A small self-supervised image encoder, trained from scratch.
Training: muon at rate 0.0092, 7400 steps, batches of 256.
Data: 97500 training examples, 19.4 epochs.
Rows from block 3 of a small self-supervised image encoder, named by matrix and row number. Rows with one number within an expert belong to one neuron, the router's apart. Each number is 128 + 32 x the weight over its row's rms, rounded and kept within 0 to 255. All counts start at 0. Numbers have three digits each. After the name is the row's rms in percent of the matrix's.
After each expert's rows are labels from the 100 images, of 14848, where the router gives the expert most weight on average: "strongest on" is what is common among them. Only what is clearly more common there than usual is listed. The data: drawn human figures in many poses.
# router: router (model.blocks.3.mlp.router.weight, 32x128, trained with AdamW), inputs 0-63
# up: expert up (model.blocks.3.mlp.up, 32x32x128), inputs 0-63
# down: expert down (model.blocks.3.mlp.down, 32x128x32, transposed), outputs 0-63

# expert 27
router.27 103:140142093127038119135150066136041142185139116126144170102153123118146093143110117158170091119195165106111112206185088114135146113106133126133156207160132176120078173153195160142145080156167141
up.0 109:126128127140128123128128128128150128128128128096128128128128128128128128148128131128000128132128128144128128109130128128129128132127128123158128128128128128141128169128129128128110128128124128
down.0 099:130128185128039126128128128128050128128129128200128128137128128128128128122128225128128128113128128144128128156057128135129128124175128244136128128128095128130144113128108128128128144128121130
up.1 089:120128128128128124128128128128241128130117128123128128127128128128128213129128129128126128127105128094128128124127128128127128180129128194144128168128128128129128000128021128128201128128128128
down.1 097:165128123128125071153128128119127128128177128197128119114128128128128128134128026128114128177123128092128128147127128134135128129253128090128128132128129128130128157128084128128180128128084122
up.2 087:113128122128128118096128128128128128128128128052128128127128128128128128040128000128121128152128128037128128128118128036129128160122128218128128128128128128125128013128130128128249128128128128
down.2 106:125128105128120128140128128130146128128084128158142128084128128128128112000128134128126128129154128124128128194112128146231128145101128166116128128128158128185128173128038128128133141128106153
up.3 105:128128133128128128128128128129126128128128128118128128200128128128128128128128077128128128139128128112128128128126128108128128242124128096130128128128128128000128126128061128128134128128128128
down.3 088:119156118124171122200128128125130128128095128110128128128128128128128140101128126128128128061125128126128128101131128129062128154061128129155128128128096128251141173128065128128158124128138146
up.4 081:129128126128128127128128128128127128128128128139128128129128128128128128128128147128128128124128128123128128152129128136062128110128128124118128127128128128021128127128128128128198128128128128
down.4 086:166128139128067113136128128121128128128117128130128131129128128128128128212128138128061128128109128002128128168136128129187128132131128067127128176128127128179121117128124128130117129128092142
up.5 054:137128132130128128128128128128099128128128128129128128127128128128128128128128110128103128124128128108128128127146128128127128145170128134127128128128128128136127127128130128128007128128128127
down.5 073:130128122121128104149128130082121128128133128127127216131128128128128127163128128128146128145140128135128128116065128134126128083137128121111128078128127128059060126128100128128208066128159130
up.6 075:128128128127167093128128128128154128128147128116128128102128128128128128133128127128116128255128128136128128170128128128122128143136128160127128125128128128135128128128128128128133128128128127
down.6 115:143127075128140091247128128151079128126128128119128128128129128128128128098129033128128128071125128134129128128201128128191128177137128098134128125128084128117128128128198128128128054128125153
up.7 078:170128127127128114128128128128255128128128128137128128128128128128128128127128149128128128037128128130128128128132128128101128078128128067125128128128128128065128129128006128128133128128127128
down.7 100:154128255128062108143128129160018128128129128146130128087128128128128141141128090128124128099128128133128128154000128124131128132129128111127128135128128128199052123128131128128130129128121111
up.8 071:125128134129128130128128128128129128128128128112128128136128128128128128106128133128129128126128128165128128112129128125119128128255128238112128128128128128113128113128067128128127128128129128
down.8 083:127056145097105166078128145130099128129178128066156128089128128128128128136128100128126128129128128147128128184163128129129128124127128000116128128128134128240080192128126128128106132128074202
up.9 113:120128128128123128128128128128123128128128128123128128126128128128128128128128106128130127126128128129128128136187128127129128128070128125083128128128127128110128129128129128128242128128128128
down.9 104:143127127128076181174128128175198128128077128136126128154128128128128132125128135128128128163128128133128128149161128131082128123128128130103128128128113128234204178128124128128163163128147133
up.10 043:126128130128128151126128128000128128128128128131128128114128128128128128125128128128126128127128128151128128128117128122092128118128128129115128127128129128071126127128000128128128128128129128
down.10 076:230118177120185119127128055171145128123060128147098128161128128128128107192128127128117128178141128126128128116133128150159128112129128255152128130128186128134151126128132128128085138128081121
up.11 086:179128129128128136128128128129138128128128128113128125110128128128128128116128122128098128000128128139128128113104128128139128174128128129050128128128128128255128153128072128128132128128128132
down.11 114:128128255126110119136128128129133128128149128130128114129128128128128085144128139128127128134087128100128128143146128143123128105098128189116128146128098128130128065128139128128217175128143022
up.12 069:165128137128128127128128128128126128128128128100128087128128128128128128128128081128134128230128128127128128128135128125120128139113128056136128128128128128128128127128055128128128128128128128
down.12 089:162128048113128106139128128128156128128130128127128138108128128128128152174128071128136128122143128135128128217103128128233128115066128131082128124128196128144129128128172128128103124128116121
up.13 115:128128128068128127128128128084156128128128128126128128129128128128128128120128255128112128027133128088128128132089128128131128173126128135089128128128128128053128253128070128128115128128128128
down.13 119:103128237138115186098128128133067128128128128122117126150128128128128134120128165128105128134146128142128128153043128138099128129127128015141128128128135128133161022128114128128165193128164135
up.14 107:124128128128128145128128128129252128128139128219128128127128128128128128093128123128166128255128128135128128128129128128105128127133128125090128128128128128131128127128120128128130128128128128
down.14 093:118128197129127127130128128128137128128129128156130129177128128128128128146128064128172128206127128139128128206119128128064128093109128069088128131128161128128113093128207128128155123128128135
strongest on: black trousers

# expert 22
router.22 106:149162053112006095136124064144041161152114120118141135125130128129135113141079103096144107124188146133078119177184077138123126107103127115141122193142140147117084189131186138183141099149184121
up.0 105:105128128128128128128128128128133128128129128101128128127128128128128128198128116128129128110128128128128128128123128128141128162128128113188128128128128128129128138128128128128129128128128128
down.0 095:090128129124153120080128153128249128128191128139128127116128128128128128060128120128114128203114128079129128109140128120120128134107128140139128116128125128125096189128154128128210105128128188
up.1 074:126128128182141127128128128128255128128128128176128128128128128128128128138128144128128128128128128137128128128159128128128128150124128122131128128128126128039128131128117128128130128128128128
down.1 097:113128127144183026107128128187063128128131128182129132235128128128128125128128142128133128117128128129128128130133128160143128068136128063128128128128127147067115121128028128128172126128125143
up.2 067:122128161127128126128128128127162128128128128131128128133128128128128128127128255128123128117128128003128128038199128128122128128105128127126128128128128128128128128128129128128128128128128128
down.2 093:185128133128149145087128128129127128128102128130085129151128128128128128145128225128102128139180128099130128129108128085065128128103128103129128128128126128096106077128120128128124132128113141
up.3 138:092128128127128128128128128128230128128128128131128128085128128128128128129128141128167128138128128128128128128128128128128128040101128064106128128128128128110128202128127128128130128128128128
down.3 118:131129173128135137103128123128147128128116128100128128129128128128128127129128129119113128100134128127128128133204128084050128170128128255132128128128128128241154128128150128128127125128128067
up.4 142:130128128059128128128128128127137128128128128120128128128128128128128128129128052128119128118128128097128128133128128128128128196133128232214128128128128128125128148128058128128128128128124128
down.4 123:128128138120116194127128128122068128127135128106136128109128128128128099083128128128128128074130128117128128129128128126187128128130128174159128103128133128188178154128128128128125181128144138
up.5 111:055128128130128128128128128128128128128128128129128128128128128128128128128128136128129128255128128255128128166130128128125128123126128000181128129128128128190128128128130128128157128128128128
down.5 099:128128119128127117129128128081120128128128128112161128255128128128128128030128131128121128093171128146128128154126128131133128127144128150122128134128088128083186116128078128128154113128157197
up.6 086:182128129128128127128128128128168128128128128111128128128128128128128128127128255128131128128128128078128128128130128128104128106068128207180128128128128128129128129128062128128255131128128128
down.6 094:137128105128129111147128128128144128128000128013126137170128128128128112155128176128087128091120128128129128076129128083123128173066128042126128112128110128047128127128184128128204128128128187
up.7 057:123128128127126128128128128128255128128128128141128128131128128128128128129128121128156128127128128176128128130119128128114128064128128128255128129128129128079125000128128128128200128128128128
down.7 097:136130150130125222165128128159137128126122128066128117126128128128128140152128124128129128124058128127135128126150128131122128165126128122145128128128255128118135043128148128128135117128143111
up.8 129:128128128128128116128128128128194128128128128123128128134128128128128128128128127128126128127128128144128128090131128128136128131125128124133128128128128128136128155128126128128125128128128128
down.8 095:065128142124090116060128130127222128128119128140128128151128128128127128062128062128152128247146128124128128128130128125119128109128128182126128128128130128240128130128184128128119124128140012
up.9 136:123128128125128141128128128128128128128128128134128128128128128128128128122128132128120128255128128222128128128128128128129128155201128111120128128128128128128128128128126128128129128128128128
down.9 114:130128145128128096089128127092115128128128128163128128124128128129128126131128005128161128151131128134128128128177128120122128104225128158055128128128135128165126176128176128128127110128096202
up.10 065:207128128128128128128128128128208128128128128133128128134128128128128128129128149128122128154128128128128128127135128128000128160132128128134128128128128128123128129128000128128114128128128128
down.10 076:128129142127171171123128122157067128120120128195128128153128128128128082156128128128061128018173128131128128128052128128086128130133128057111128126128128128139130066128194128128129255128102095
up.11 110:130128130128129127127128128128129128128128128117128128111128128128128128123128149128129128149128128071128128107180128128162128151129128102127128128128128128121128124128115128128128128128128128
down.11 108:128128195128128131050128128129143128128124128113128113128128128128128185125128094128128128197142128127128128128138128128129128087138128206067128128128128128127148071128157128128137083128139125
up.12 125:119128127128128048104128128130128128128128128226128128129128128128128128133128035128129128020128128255128128129129128128110128083118128080017128128128128128255128128128133128128129128128128128
down.12 097:122126106128141126187128118124203128128127128132127119128128128128128128106128132128135128129205128128128128216135128128126128043178128148120128127128082128100111162128116128128137118128078114
up.13 070:255128135129128061128128128127135128128128128129128128128128128128128128142128255128198128123128128123128128119128128128244128049136128025134128128128128128145128128128127128128133128128128129
down.13 093:113128129128132079127128129144137128128091128252129128112128128128128080119128000128130128108124128245128128129006128135096128086159128174155128129128197128173228128128112128128160145128142132
up.14 079:125128126125128129128128128128130128128128128104128128127128128128128128129128140128212128000128128191128128141136128129129128128135128082110128128128128128220128122128126128128124128128128128
down.14 101:126128203128128128154128128128127128128128128105137128132128128128128152250128163128118128000128128131128128081133128153136128118125128227136128127128132128195128140128094128128132140128136067
strongest on: black trousers

# expert 17
router.17 097:142120066109072094142133064167033127178173115143151129078144115133136126127081092088162117107175118103115102192188117128145135112099120119134118207152134131122103166154242123161137107147163123
up.0 068:129128129128128159128128128128159128128128128137128128135128128128128128127128129128127128020128128130128128138129128128131128112130128255255128128128128128128128087128127128128127128128128128
down.0 099:108128021129115128157128156104116128128083128148128129152128128128128117053127219128132128122155128122128128160140128110128128166113128091161128128128185128052128057128141128128138137128168133
up.1 057:129128128128128155128128128128243128128128128123128128117128128128128128125128166128128128133128128090128128255134128129140128118126128150255128128128128128079128014128128128128138128128114126
down.1 086:130128087129129128137128128130053128128143128145181129127129128128128107116128154128120128130128129125128128028145128104128128166089128127119128128128130101114170058128152128128124174128143115
up.2 041:191128129128128122018128128170128128128128128126128128118128128128128128038128140128128128147128128127128128113135128128129128127146128141113128129128128128122129255128000128128126128128128128
down.2 088:123135119128128131000128130130144128128084128127128126087128128128128128119128145128156128085112128127128128115134128096163128133091128111221128128128148128195083122128130128128183152128140122
up.3 114:128128126125128121128128128130130128128128128094128128128128128128128128077128126128128128063128128032128128128135128128127128122128128153255128128128128128128128144128097128128138128128128128
down.3 113:160128102127091132129128156128124128128072128116124126150128128128128117004128126128140128159113128104128128112162128127127128144128128143126128131128169132120087030128139128128255128128167091
up.4 098:129128128132128166128128128128121128128128128123128128130128128128128128166128000128128128067128128000128128128129128128118128139127128088128128128128128128129128128128129128128132128128128128
down.4 104:126128242129127152117128128143043128128129128133128128137128128128128128237128102128134128255127128142128128128139128068072128091125128133120128128128133128130129134128126128128172113128137080
up.5 155:128128125128128094128128128138146128128128128255128128133128128128128128129128255128124128048128128140128128128117128128100128157128128121158128128128128128114128120128120128128125128128128128
down.5 135:128128114128113140255128137128124128128048128142128128128128128128128128105128128128113136101139128128128128138160128109134128127128128129121128128128151128128132150128173128128133077128132103
up.6 134:127128128128128151128128128128128128133146128145128128128128128128128128138128144128128128237128128007128128126128128126127128105128128128112128128128128128130128129128125128128127128128130128
down.6 128:124128100124127128160128128136144128128129128113128160117128128128128128072128220128171128174116128143128128130166128128192128129128128072147128128128126128184174246128151128128127062128128124
up.7 082:149128127128128142128128128128123128128128128166128128128128128128128128255128132128128128108128128131128128126128128128128128255128128219086128125128128128165128121128110128128122128128128128
down.7 067:125133130125056032134128130120091128128134128129128128113128128128128131120128114128128128135125128123128128092144128128000128110127128131127128140128128128255066126128127128128174165128128157
up.8 096:128128128128145187128128128128129128128128128128128128133128128128128128217128255128126128130128128132128128164155128125133128142255128129191128128128128128130128127128108128128109128128128128
down.8 108:128128129127019128230128141069133128128125128116108128146128128128128127122128128128040128129150128128128128128131128130093128128129128126107128128128120128041114117128227128129155129128125114
up.9 096:128128133128128127149128128129131128128128128059128128128128128128128128136128129128086128135128128071128128176123128128129128148108128128155128129128128128015128133128132128128179128128128128
down.9 081:117128130128011150147128138125120128128086128180128128086128128128128128076128136128128128183105128158128128141133128128074128140058128207141128133128140128141165124128157128128255208128103117
up.10 153:173128128131128019128128128128122128128128128108128128128128128128128128128128120128128128131128128150128128117125128128132128126128128130074128128128128128003128128128131128128128128128128128
down.10 120:128128255132125121062128091128157128128140128122130128121128128128128129121128175128128128087135127146128128154073128119117128124097128153153128128128128128150128244128246128128221128128154142
up.11 085:121128128129128128097128128119230128128128128060128128148128128128128128136128128128124128131128128128128128128123128128128128170127128106130128128128128128108128000128073128128101128128128127
down.11 083:134128113128125025138128081128152128147121128152107128122128128128128128049128175128130128166112128130128128116124128143114128148127128139129128121128122136121128121128255128128129038128134128
up.12 110:130128131126128044128128128128126128128128128128128128128128128128128128129128111128137128119128128126128128128135128128128128128128128134140128128128128128135128128128141128128128128128128128
down.12 114:125128201128070127127128127131136128128128128134128128128128128128128128163128110128189128124132128124128128128128128128059128129142128122091128128128063128140110142128121128128205157128072129
up.13 092:119128128123128086128128128127253128128128128128128128126128128128128128128128060128130128064128128128128128083128128128128128150128128135108128128128128128130128255128121128128128128128128128
down.13 088:128114092112130215121128118149105128128142128138129128134128128128128124125128195128111128100134128129128128112203128106148128069130128127153128129128089128225129187128129128128166191128129099
up.14 089:127128121128128108128128128128131128128128128128128128156128128128128128142128127128128128187128128127128128114139128128135128112126128128132128128128134128105128113128128128128000128128128128
down.14 080:206127129129091126130128128136128128128142128000126128148128128128128126187128128128081128138137128145127128128145128104045128120095128130133128128128137128000155105128125128128112220128172093
strongest on: white top

# expert 25
router.25 102:096137107098091193099119111150174134167135116107160127120152107131135116057121148135051149094120145143111121184081098130105152153153137158176127164132199185116147156131166124149081103136171181
up.0 111:103128130132128181101128128138196128128128128127128128136128128128128128105128121128126128000128128128128128128100128125181128127128128171162128128128128128134128127128101128128202128128128128
down.0 109:128128090128136127126128120155083128138093128128126127131128128128128127000128127128202128247152128165128128128155128119192128114129128130114128117128154128129128169128161128128080104128131126
up.1 026:000128125110128128129128128124129128128128128128128128139128128128128128131128138128123128087128128188128128128149128138129128197130128147040128128128128128138128125128255128128196128128128096
down.1 063:110128128129128144132128130092120128128166128155129128129128128128128154098128123127127128139130128109128128130255128117136128099151128131078128128128123128106178106128163128128139129128108075
up.2 098:116128121125128128128128128129134128128128128255128128127128128128128128127128130128122128130128128125128128128134128128000128035127128138117128128128128128132128121128128128128113128128128128
down.2 099:074126100133115132122128131043152128128160128116131127138128128128128126171128120128115128128045128129128128191096128136104128129159128110115128138128104128152159037128179128128235119128123209
up.3 105:121128128124128154128128128128145128128128128128128128128128128128128128128128156128123128151128128127128128128185128128131128115131128142074128128128128128000128157128094128128130128128128128
down.3 079:129128255130046176107128159133123128128128128121135128128128128128128145061128165128129128150122128128128128162144128209000128128160128073128128120128135128100128128128162128128186085128129163
up.4 069:112128122128128124128128128130124128128128128130128128118128128128128128118128120128125128181128128055128128138128128128156128139150128052125128129128128128120128132128134128128127128128128128
down.4 076:144128090128211137125128128128090128128120128131108132195128128128128128122128162128098128154130128133128128121104128153119128117108128087107128130128119128117130130128125128128071131128128191
up.5 050:023128125134128211131128128128112128128128128137128128131128128128128128206128099128128128132128128186128128127120128118129128127091128136089128128128092128124128076128255128128000128128159128
down.5 081:134136136128133102139128133132119128128129128139130128042128128128128128082128097128129128132128128123128128145185128172168128246141128159120128139128111128139160099128171128128134051128137076
up.6 091:000128118128128128128128128128063128128148128143128128129128128128128128124128127128141128174128128164128128126092128128127128255125128128128128128128128128129128128128127128128169128128128128
down.6 106:131128112128149049082128102158130128128154128174132129102128128128128129125128131128206128094114128124128128129123128120176128029161128128112128133128198128123166172128125128128122126128127128
up.7 061:152128128128128000164128128128090128128128128129128128121128128128128128143128128128089128129128128207128128129128128128127128129131128129128128128128128128165128117128225128128000128128129128
down.7 097:158154085125111128115128127117129128128100128164129128050128128128128135120128165128106128134125128120128128133050128163255128126142128121140128167128148128129137054128171128128186131128113114
up.8 081:230128128100128119128128128128116128128128128219128128081128128128128128127128090128130128125128128139128128022134128128110128127077128130145128128128128128135109133128118128128129128128128128
down.8 084:114127141132127124011128122043145128129015128112131129156128128128128108163128052128130128154063128103128128206129128132122128119133128194093128130128093128128127111128255128128148127128125166
up.9 134:205128128128123074128128128128114128128128128125128180138128128128128128255128128128136128126128128131128128163068128128127128118077128128136128128128128128131128128128131128128128128128128128
down.9 167:153128170125130187000128081142210128110128128127128128136128128128128124108128186128199128139128128118128128191109128128156128131117128135129128127128123128125117139128139128128105131128137123
up.10 051:114128114128128147128128128150131128128128128172128128103128128128128128127128128128128128129128128128128128128197128128127128255119128129105128128128128128124128116128120128128127128128128128
down.10 083:139111168128212128125128065130126128127255128126128131082128128128128141129128168128209128139123128126128128124093128137140128113135128120144128128128166123075101120128026128128176113128129132
up.11 170:102128099128128125128128128130128128128128128129128129122128128128128128152128128128173128000128128159128128128128128128127128077128128100120128128128128128129128121128128128128127128128128128
down.11 121:105128226128128111122128129087109128120131128121133128104128128128128125055128126128196128167091128130128128135139128139000128128122128127101128136128126128120138118131128128128247116128170174
up.12 153:129128138130129128128128128125144128128128128137128128128128128128128128152128073128113128129128128087128128123129128127130128142131128126135128128128128128135128128128124128128122128128128128
down.12 095:094128132128129130134128128143094128128089128109128109070128128128128128055128132128128128127151128126128128139131128116151128127121128145010128125128152128150097114128255128128239127128128054
up.13 057:171128116130128079128128128130131128128128128128128128112128128128128128175128233128128128126128128156128128132136128128135128155130128002128128128128128128129177070128128128128000128128128128
down.13 080:172128027129128131128128126155128128115152128138128128114128128127128128127128134128085128151119128060128128191121128127226128156122128120150128108128156128165114118128124128128255130128128075
up.14 111:127128088128128149128128128128187128128128128124128128128128128128128122130128144128129128124128128135128128128125128128145128127116128198134128128128128128179128127128120128128125128128128128
down.14 082:112128134133128080124128132129161128128112128183128128049128128128128131058128126128128128110145128195121128154154128136000128126159128081127128128128126128129141130128126128128213128128130127
strongest on: white trousers

# expert 15
router.15 107:110112058101061130124161051162057139154156144129136161124128094164162151152104115139122123101160128120096092191188089186162124068066142112188089203150185151142103170142186118154159088132159137
up.0 087:141128127141128145128128128128127128128128128116105128128128128128128128155128041128128128000126128100128128128000128128118128255184128131035128128128128128136128127128025128128128128128128128
down.0 104:088128131130116134080128128128080128128160128166128128133128128128128128107128194128112128103172128155128128131013128139136128128154128231118128150128144128091052046128129128128127131128129173
up.1 106:155128128131128079128128128128165128128128128170128128121128128128128128125128136128163128128128128184128128082128128128132128084128128131036128107128128128124128128128127128128080128128128128
down.1 095:130128149123098121050128128110098128128164128170128127128128128128128129145128185128142128121121128191128128139161128104055128142128128141177128112128154128125128111128177128128255121128153178
up.2 238:091128128128128135128128128128127128128128128130128128128128128128128128129128135128128128129128128129128128129128128128126128128127128132255128128128128128153128140128128128128128128128128128
down.2 161:128128156127147129235128128118128128128116128129128128201128128128128128124128106128110128139157128119128128134131128120000128136128128098058128131128129132099128128128150128128194114128193082
up.3 067:154128131129128125128128128128127128130128128124128128127128128128128128129128136128255128121128128140128128097032128128085128129143128000136128128128128128130128206128129128128128128128128122
down.3 079:129136048124124114145128128161171128128099128105145128129128128128128127121128123128000128180059128118128128157121128128124128174128128255115128130128116128095173123128098128128130152128180127
up.4 131:128128128128128126127128128127098128128128128129128128120128128128128128063128219128128128137128128128128128212038128128146128172139128098255128127128128128128128053128140128128128128128119128
down.4 097:078128127135098172149128128115167128128166128053125121134128128128128127114128083128108128184101128058127128088126128122021128128126128143129128128128085128219028127128156128128255120128163107
up.5 067:107128128127128144128128128131127128128128128255128128128128128128128128125128129128127128149128128131128128166157128128089128129129128025118128128128128128220128118128115128128126128128128128
down.5 075:097153149127063130125128125102127128128131128199129147049128128128128128105128120128132128126081128110128128212139128179162128126105128102158128122128128128127139145128249128128136113128168107
up.6 072:128128129128128043128128128127185128128128128127128128129128128128128128131128145128127128089128128124128128128128128128127128136128128131159128128128128128167128127128116128128109128128128128
down.6 093:128128215128128075232128129124111128128138128128128128096128128128128128099128163128140128075120128129128128127160128133098128142136128152103128212128195128134121130128161128128101127128125050
up.7 107:121128127127126134128128128126126128128128128160128128129128128128128128127128112128133128120128128129128128121135128128129128128134128125103128128128128128239128130128128128128132128128128128
down.7 090:128128117128128167102128128131145128128021128090128128149128128128128128096128126117148129127119128130128128123127128149193128072129128140083128123128059128165127176128140128128141130128086166
up.8 069:131128139128128135124128128128128128128128128128128128126128128128128128109128000128127128128128128124128128129127128126136128140179128163098128128128128128250128121128126128128128128128128128
down.8 079:130128237128065128091128103128124128126132128127097126127128128129128128129128180128195128091105128128128128149025128121128128129133128152255128133128126128107089093128093128128255133128139125
up.9 169:129128124128128127128128128128104128128137128140128128115128128128128128123128125128125128255128128124128128128125128128157128164131128192227128124128128128195128128128131128128126128128128129
down.9 139:079128187122101129099128128131166128128091128057124128140128128128128129128128110128134128227130128132128128126185128122000128130149128113131128129128128128114128111128216128128193040128128151
up.10 121:094128128128128090160128128128130128128128128255128128122128128128128128131128125128130128033128128105128128128128128128127128128127128141150128128128128128120128131128135128128122128128127128
down.10 117:139128127129124041194128129128126128130069128154128130125128128128128088097128129132028128152128128149128128113141128138073128139133128129124128137128136128137116060128138128128195127128133114
up.11 067:127128130125128127128128128128120128128128128133128128130128128128128128098128135128126128184128128155128128134132128128127128117173128121118128132128128128173128147128098128128137128128128128
down.11 084:188141148128119129128128126146131128128129128124128148059118128128128128038114116128126128226111128117128128147080128115171128128128128101131128128128255126003175140128119128128226089129093106
up.12 069:127128127128128128129128128128115128128128128128128128125128128128128128126128128128128128129128128000128128128168128128128128162127128255121128128128128128128129112128131128128128128128128128
down.12 103:128116107123082127130128138128184128128129128138128122121128128128128130110128124128153128133128128128128128213094128128101128115050128092140128094128118128180136132128090128128077120128112116
up.13 088:136128128050105118128128128115019128128128128115128128126128128128128128011128182128130128124128128214128128130128128128129128120128128209139128127128131128133128000128097128128117128128128128
down.13 096:115128129127151137128128140141133128128097128091126128158128128127128074146128129128139128110066128132128128117153128087142128167122128108138128128128004126146076098128110127128187095128145207
up.14 060:135128128129128125128128128128125128128128128091128128127128128128128128077128106128133128174128128126128128124122128125128128122126128118114128128128128128190128037128124128128141128128128128
down.14 088:128128129127126167128128145062124128128108128223140130143128128128128082129128139128122128053117128111128128203113128136122128118054128094127128130128064130113155128128127128128142233128128061
strongest on: black top

# expert 29
router.29 104:115119108128124124050140103169122127160131141132133130132147125117152146142107101135166122163164127095109136171245110104191122062075129111118118138169153134091123186125194137122173147140180155
up.0 128:044128128135128255128128128128129128128128128146128109128128128128128128125128155128129128128128128128128128128131128128133128138158128151142128128128128128129128128128123128128091128128128129
down.0 118:080153109130043128210128133129152128128079128083128111056128128128128101070128131128128128119127128174128128152131128128018128170127128191155128118128207128144127154128146128128130131128123156
up.1 051:187128134127128128128128128128128128128128128144128128161128128128128128125128125128132128145128128127128128000124128128127128145113128166133128128128128128129128128128128128128149128128128128
down.1 069:130128132128171130127128126157105128114077128114128144128128128127128177129128177128120128123023128106128128104130128166200128119116128113120128110128239128133136050128223128128140128128125138
up.2 132:059128128161128106128128128128163128128128128081128128133128128128128128148128128128128128000128128155128128128126128128143128129128128201105128128128128128129128128128128128128121128128128128
down.2 110:070129121129126160124128128101164128128116128193130128129128128125128102145128121128171128186120128108128128143141128128000128130128128128128128125128122112131121115128135128128255128128076211
up.3 119:182128128128128128128128128128128128128128128255128128123128128128128128132128129128135128111128128178128128129133128126113128135128128129185128128128128128124128128128128128128150128128128128
down.3 087:129126167128092157182128077162041128128125128116126127158128128128128167000128163128128129121128128189128128132114128119212128130070128148130128128128145128198090153128145128128181126128135128
up.4 118:128128128128128121128128128128146128128128128132128128123128128128128128128128128128127128255128128101128128128120128128127128131127128139145128128128128128122128124128079128128128128128128128
down.4 103:108128198140058161127128128140140128128165128148121116136128128128128128118128136128146128000131128168128128158128128141059128128129128134170128132128113128134160127128127128128241129128130129
up.5 067:119128128135128138128128128124127128128128128152128128128128128128128128131128190128122128126128128128128128050137128065121128255128128140125128128128128128099127114128127128128189132128128129
down.5 072:140131151137102129138128127088068128128056128131148104205128128128128139128129128129242128128126128144127128255196128165117128128128128157142128110128055128132128127128158128128166125128128182
up.6 081:146128130128128127128128128128082128128128128133128128128128128128128128109128118128128128111128128136128128119255128127128128128121128117128128128128128128177128124128124128128144128128173128
down.6 109:169129109125130127037128112104103128128088128128128128124128128128128134046128130128136128051137128097128128134123128129255128207186128144135128128128127128160167127128179128128069121128096127
up.7 081:128128121128128129128128128128159128128128128161128128129128128128128128128128136128128128136128128123128128128154128128204128197127128183164128128128128128149128101128046128128142128128128128
down.7 082:159126138125190126161128113173146128128128128108128128124128128128127129133128082127115128106133128128128128120104128131000128160126128136123128129128130128111153114128119128128146066128145073
up.8 097:141128122127127111187128128126000128128128128115128128125128128128128128196128114128111128149128128062128128128228128128111128114126128127129128128128128128133127128128195128128094128128128128
down.8 117:126128104128042132135128129147106128130092128126128128032128128128128135000128207128126128155116128130128128134125128129130128115080128169128128130128187128134155161128131128128170143128126086
up.9 071:133128124128128118128128128128128128128128128127128128120128128128128128000128127128126128099128128127128128193077128128137128130130128135199128128128128128047128197128128128128190128128128128
down.9 099:142128130118144152146128128103106128128133128118128128193128128128128127108128128128128128189095128130128128118185128130190128145128128108152128090128140128125160165128135128128000126128185128
up.10 133:094128125128128159128128128128131128128128128128128128130128128128128128129128132128128128125128128130128128128129128128128128128105128131128128128128128128130128100128127128128149128128128128
down.10 096:125128148128137120127128128141218128127204128125132128130128128128128128131128128128140128134144128135128128139112128126149128128142128150120128124128113128127140128128130128128057112128162146
up.11 140:168128120128128000128128128127178128128128128127128202128128128128128128129128112128128128118128128153128128131014128128137128065129128109129128128128128128135128129128075128128110128128128128
down.11 157:120128173128102167128128128128084128128130128110128086106128128128128128054128125128094128135128128128128128161129128137000128163157128131129128143128139128128125138128131128128160171128177127
up.12 071:158128255128128185115128128128127128128128128129128128137128128128128128128128143128127128128128128116128128128121128128128128000132128119127128128128128128127128130128127128128108128128128128
down.12 088:088128064128168129125128126125126128129092128203128130116128128128128128127128115128128128116129128116128128133128128130216128195152128126125128135128139128110187101128150128128160141128126066
up.13 115:110128128128128129128128128128131128128128128177128128133128128128128128128128167128130128102128128131128128130255128128120128128129128134126128128128128128126128128128099128128118128128128128
down.13 106:114128134134124133123128128109133128128122128128128128152128128128128099000128127128130128161106128128128128156000128183102128163068128139157128009128077128107148180128114128128169117128128128
up.14 092:180128063128120128128128128128118128128128128168128128128128128128128128128128173128154128085128128129128128153211128128132128126000128129118128128128142128131128128128137128128128128128128128
down.14 124:104138099129187128026128100118213128128124128119121128114128128128128128083128080128169128232169128127128128169102128124128128123149128142128128122128122128131135108128127128128125137128104107
strongest on: white trousers